Weights of a small segmentation model: 7.4 epochs.
Rows from block 4 of a small segmentation model, named by matrix and row number. Rows with one number belong to one channel. Each number is 128 + 32 x the weight over its row's rms, rounded and kept within 0 to 255. All counts start at 0. Numbers have three digits each. After the name is the row's rms in percent of the matrix's.
After each channel's rows are labels from the 100 images, of 14976, where the channel reaches its highest value: "responds to" is what is common among them; "peak at" is the part of the image that holds the peak. Only what is clearly more common there than usual is listed. The data: simulated stained blood smears.
# convs0: first 3x3 conv (model.enc.1.1.convs.0.weight, 128x128x3x3, each kernel summed), inputs 0-127
# convs1: second 3x3 conv (model.enc.1.1.convs.1.weight, 128x128x3x3, transposed, each kernel summed), outputs 0-127

convs0.18 088:114101093098118113184060112144178131103108148128130091097063132093128147069140171091074105121117147113127071142124150109135123082100102166082116124082123131158128133078140129126112137148166101125094045096106142096141137065115151121101161176109084118083116110103118123063076141129114109098090165174149079082100144079184102150133087105078090091137100102153105078123140122033096113101112
convs1.18 090:167130168192101138087134113110103064129199111097148161122081095152112161131101129109153157148086122130106106124102156167059131129145193080162096088147107163122136101140113117157108168091131128152124169188186141127104143161128128131182151130161125139172127063136155175144147166153124106128106073076098151173140110145163139099087155123116133142145116078109160143122124074144172238184073
responds to: band-shaped nucleus; kidney-shaped nucleus
peak at: centre

convs0.123 110:083132081051153120126114081101148131117112121131092118104065130112130128084108139122096129163078063101083118121055112080165111083071102117082114153094050134097123107105111180106120165099107072095109069103118148087110111108136137113086133076195033098138114140127096155089160077082113094110111131099137093110087181148082108159096108108124135131129109131120096146131101135089144154092143
convs1.123 106:109155190156125101139120148200150157128158114115119152102139168156077116146145086111052132114178089110172113068080104131147072138123139098078109109204159143142158145163155099128120125127150117106107138142204086134109168149141122095146145095206154138162105098132140115147133139150114130128149096129079155149173115095128142053142135070097173173140113137078077154115156142137021159150117
responds to: band-shaped nucleus
peak at: centre

convs0.55 095:127118165132154075118108069117116140126129150126160099142113138111142119064027133107105120122142084049105120138106078132120126136051145106099124094096097040112124160138107075144053145114129144071122150102140149111086122140084123133086178137125137077120133079139137146120135132089138154084100114124121113102066169144134092139104106082124104135151068072160109083041143135085161107085102
convs1.55 090:136146130156139139101139157133137169156173122116111128122133115113093164117119078124129081092157147085106138126114170089152103112135164119138164091168117189100159125143139153128203131127122128103115165108145149101127161114133146096117130108188140186154129052125160114162157126089121112134142118084107088132121089090078186103102157066097194122133166147083100055146111122028051225111144
responds to: band-shaped nucleus; kidney-shaped nucleus
peak at: centre

convs0.68 105:066148104100094126121124112132060148100075135087032122158133168102109150077113107115081137171096091103156135074044063131142122138110035091092139097110131085128147157091091138062141109194127131141158110063105115073103130112100132119093135119159112092156114150141107114103127137114108142139125140152136091129128158155104110162140087093178121141075103150079097140181138118087138112070125
convs1.68 111:127131180122170125116093107096110136157166145072102182111103181191101097141059151098114082112125115127102078138120124116157105124125155129086118052156099131180137124155155118130141112123162131180128185157161119141143178103156122132087201116098133173106085078096086142126069134152120077143127103136075085158122086116132133025114131096101121165182107119134141087083097109125069181148133
responds to: band-shaped nucleus
peak at: centre

convs0.32 105:076144122124137053128085128146129049130092082104119146145127129109118133122074158076137102088126128093160084118172121132131147114100105106137148029099130116127105155103096115100156087122145112144095119121158112090111120084115108147133123139132112176140112084121189150055015130124120099118077157177152112145138062101105130137086144101130091133101087147161097114180146054122116076179162
convs1.32 098:131123137075143183065132128171125135119142136140097120091154187067160129134061133148116128176151110143107083149109101123160136097130156156126111097139148138122114120105075135137111118146115141225115100157129137171155067168075103128118121172144095124111086130187083185130062115115108128131111134141040151205154187214133107111178082119141139112123105124134123113114159048149114158146141
responds to: dark grains; lobed nucleus
peak at: centre

convs0.107 094:100172130164120143081134126145153106099122142184096176159120166113108077113129104159138157126145136110210134126129106131114074109140126119137117079075135020128105177188127137109108107182070171078139104137168092176133130137091115101129098141180067101115129149128072118122091126076101160132129147128061159116109081153076101078187111128114161145122063168141128117111106091149087076136115
convs1.107 092:178086104116128141122068113120081148091097128090157083096118135082173067067118135153122098152122148168071111139124143118147052108098132126076100116140102133093125092098137129078139110146131087182101144124107168121071056140129150169156165132078134192094105055071151186077122073146148102180107106139146100133098111144099093134143156101149081113109097092126100107113107144130107154183074
responds to: two lobes with orange grains
peak at: centre; top centre

convs0.116 089:096087185180085113149160057145136123145124152098088096144094088052146134096107132142133092180101148136176099093087119103148088091110133119050140154081122157117143115095082043094101111144130086112114112141141178179092149102103142134093103122142096089106128081091129172162107137059106038068122152118126149108132173135108132132139116136097112093106105079123102150114137143085150137068104
convs1.116 090:116141163136174140109086134087125149094130125154135140147115141134115137121166099097086102090138116069101121084139148104138126114154168166160168102198164116153151131178098129110119166127158150153128139117153129089099145127024117131136111084195176097141062125132162105122043136108125154137132059129147077098177114136130149072160136081048154140173135145089133099135109144144043183111079
responds to: band-shaped nucleus
peak at: centre

convs0.75 105:100150094105116159117075134144055150091080119093125125147106102120097152106126098131167167137093092113147146155082152101135108129102045153077114111072119051097095134093131163070126118146098070128169152078133134154077116130071149183138051085179144127109112181098114109110159087094097127131140142076146124112090152161062095163122119088118115157066113163103106164153140137110093117080123
convs1.75 118:097135171147168121092104079149136136104184129131123166109120157163111099145121131130144080114112099123128062112132154108097086138116175130092130109147110147165130112158105087127186136115162125096162168156182108138139204101098107108096131118088138164110143097077100087143087121130116149132106097067040131118131087099079143042119095110064112190144142140084101102096102140138032192148102
responds to: band-shaped nucleus
peak at: centre

convs0.0 104:126185077076092110140105117178069153145105153118090092088115116065124137133160122087148096098087154136082069189103106126110053116131130119115136111089120109181140149102146104134156132123132106110152099070137135161090067123072105132115147184100133146108093165133074170098115131104134104137094161221162078159116123102137129181076093116149088092136135103093119144145062113093076162159124
convs1.0 095:117100110119159122138116102096124087139137145055128123146101067146168148103111114165114103128119095110123139136122142151124118116148111147165085162077096135216175111134059081100103168113170104154106157155100127108170124152136097075150136081135121076158107159119129098149157105114128088039147164072031074122128159166104172126137154146113069119125191164117135058138147110141156178112082
responds to: kidney-shaped nucleus
peak at: centre

convs0.25 115:122135160123131139133122066115115050072124050146099144099129137117113105145044097088114127075093121131103154121130129140125112118141117123113151090162150145097129126149138110125072132182178110117130157111112125104135132115142130158143124111152161160120119118113121155141088069120154119137121067167144117096064145133090015083108053149135092159176092104106167218051099170167117155111134
convs1.25 113:141125111090128129147148164144112127134078156158120149150051156145121129128180132094087165152087144148125156076110193120146104148130077126099103216105140121138145080116200124113106138094094104110155129065104120127097089131157132067132138098138102132160135154070120060139158135136111124154161099150137123105173103095143199124142157133089094070148214112102102168164068143118059180133166
responds to: kidney-shaped nucleus
peak at: top centre

convs0.104 088:111095145173116137071128116154105160090134132143113115142117150103103061117089089079113148092124084125158111123131110114140112106077164031128120101103151005130151139142104128101100154196063120085099116127173120098095168111111143108093130129134107113115175188160098145106176093087063183100068085126083140137092123110077110101128102099163096112123121133128106129110062123110092127120114
convs1.104 099:093105151092132140105092152159143123107136089125094134055174110128148089143133138173063061127126086154128148149138166104149091153086127116138117135145102128152097139119163106103154190191168118091108174114071087120132120092119075173088113093121136112111109077115115086165153133137129163177138100122096134118059122116057172091138155108087079131123183087110105085129120104149011165121115
responds to: kidney-shaped nucleus; round nucleus
peak at: centre; bottom centre

convs0.41 089:130149096137156088154102088184114077075136124150096110126072086098154103128109113114144161097158171122180088133127169091147154109173131066097118099065133126107152120108146124148066110190102110100063112112151100175161158111073104066086128142106088192112119128109144148138082093109138121072154145152102097099113139141161121137149103090088131074133065103130114146068105127067175083069124
convs1.41 090:156123135153124166084171137097059140199163177162146125102153053141112146137137179173169090131107109119095119149121176136112163098119148208149058140101105136084146086105191142104107155120172105136130188119156199110111113148134163176105150156117188177153108118094162110152164128077145136141118119085116106129126128154129141082130166095171102133138179093107108104155181098134136173197115
responds to: dark grains
peak at: centre

convs0.44 099:090142123114148126109132103080162141064146123064095134093131151111115103101114077100104143126123118133135131151079136112143125111131139099099137120096098166129108157085083103131140055097112148061099071156115133134108155128132089064080157135117075171137091164208120181067109078133097064064114070136096099116125097144156139090148085142084122053116098161144126139130124093139129123089042
convs1.44 098:166126181096102162136122186224117138145085127113159136143132092136100114171130184101116094129106120111106093147056201150153101104133103155109122171131099128132151112125108170072117169207108126201124144097082119158069096128097110133148132113120168155137163084084163085190173112149154132178147075145144131131132104111097140110148140143159083131101157077146110107097074188137094147153079
responds to: dark grains
peak at: middle right; centre

convs0.36 099:160082113088159098126080108081207119107107137176093144138106111111153138131135111101157091162105102104102056160104161087154073076116152141086139139121095112140089108109138058121131124180113077112096082117094161106140087095113165116091129173093081111083095066158116098116086069059136144086157110164133060137113160093098108125116089149118152112126098097079067082090121115150108146116126
convs1.36 096:169093174184136125133119132185135157138169157067095139102119089125091126121134069131096103113154124170095112093164119150126141107143113083105081158113147158144143113146109128145128073087161128121136203123175142199136102168125128112205124187101135109097088116092183100136143137072113077110125067057098151135154079140151141105112162077104115174093105050101138133121080103150113176174145
responds to: band-shaped nucleus
peak at: centre

convs0.112 085:074173093077108106113050150171106093141119141166082149134102101076118102180120154136166131085095158142163077139100153117116051151178138130111136119064116104162133130037118106092086133160097100109098105174142135132141111080090156111130113088071114152131110102090110071102081157070140100112117142149141111149126105110120105149165078111095056055094103083100113149120090122116114110110113
convs1.112 095:092152100185166111074154069095129162080189159112142118096119121113158131107143154113150118159127111122112096184128116111122158123120138107169054122084116158142178098133152136128144113113194103095126196135192170125146176121142167111064166149150107112123116130094059159138109109136119120070073163059051081120130161157110123117156140178132164136144158162167157112123149101154170201146098
responds to: dark grains
peak at: centre

convs0.106 089:095140157150106113079072143112117152041077139068129135118117062114053102076155113104064129125128102094144157121101085099105068157110089094142111141148113054128126099108172099097071102106107076089085100107135153168100152094114092143163070151089117118110113100107100099134141079053075126129114125174114148153071141087122087097112120142111134149100133084134120104096117105159129142175106
convs1.106 100:079124105037143139147142153174112105119108143104123120144092176094138088147127097182153131097073143129130150140114166142131065124133166151033088125160146149140147092154107116143125147133109114113175152134064111098152074141130150150124114107130155144089158104080102115160115117167078145119109144122090139074099143196121190102149130140132028121142185167087106126086070142147051171133129
responds to: kidney-shaped nucleus
peak at: centre; top centre

convs0.127 085:102101142158112120094105114124122126079103113153090136143144153135143089118119127095169172057135156134153154222164086162131083117139150114151097135098117115092114137156179163126095125074180137140173136068167077181153198114090149118137125097089131166183114204146097185116134151121116094084094099186122137099158077170105099157085116110163110066150106146175096111141120144160123128173079
convs1.127 097:105108138111169137125106132140094107146135141105105131099095145168081117124108135104130073085121119130140095163065186140109078130089147113082156133201087106177129095131149077159147140124127091131102101156121102168149145135124153090165082107125215168129106074069129079079113094154143101095085116077104154146162115071055136118134132125117083107115125127120064089145090174081084192092075
responds to: kidney-shaped nucleus; band-shaped nucleus
peak at: centre

convs0.33 087:120115141124125120110108139074154103137163064111125092100103087127134148127081126036198111091122120118090119162128108143103140081147070093129144056071140081080110111141126112133065113130148099119096112108100108095117165109132094119128149101137093148140118160084153126121082090116119134092093080138136143076087122142115099124083115131138115125096079102148097167110118079000132107061126
convs1.33 091:126125121120116153090103125151192138135099127161059074127103130159111127122085144113117109114060164104114120109161215078097131075112102139134126076141100155130127150101155112112197181156095096118145187104130110106096130131114126117083166131163139167157096074199109077190154131112091145136177110083103109169076116075126150140107153156106209153120150126075091094145153138070080114127108
responds to: dark grains
peak at: centre

convs0.50 109:125133124146063111100112079142148128143105136038167105103128035093151126105152149101089133135091144114129126143125064142105110142086114061117102097073121130138149141107160111119095192062085054089143122096151057144125126133128121125125147180090113120102143137034116098107115109093130079132100095173124105154131169135131108105121112157135096103060117110126113086107088089203136123111091
convs1.50 106:093104106075121186150117132158126150042133145117135141161079141126099102131084123183156161081068184152125129109121168120183073152183160138136103164141107148180100117125141129113125130110110120138133106120066152115142082121135121153108128116100124164122159088124143107183137169203087094080155149122097100130160112181118206109159169150099073108163182126138114092125119129174031158158132
responds to: kidney-shaped nucleus; round nucleus
peak at: centre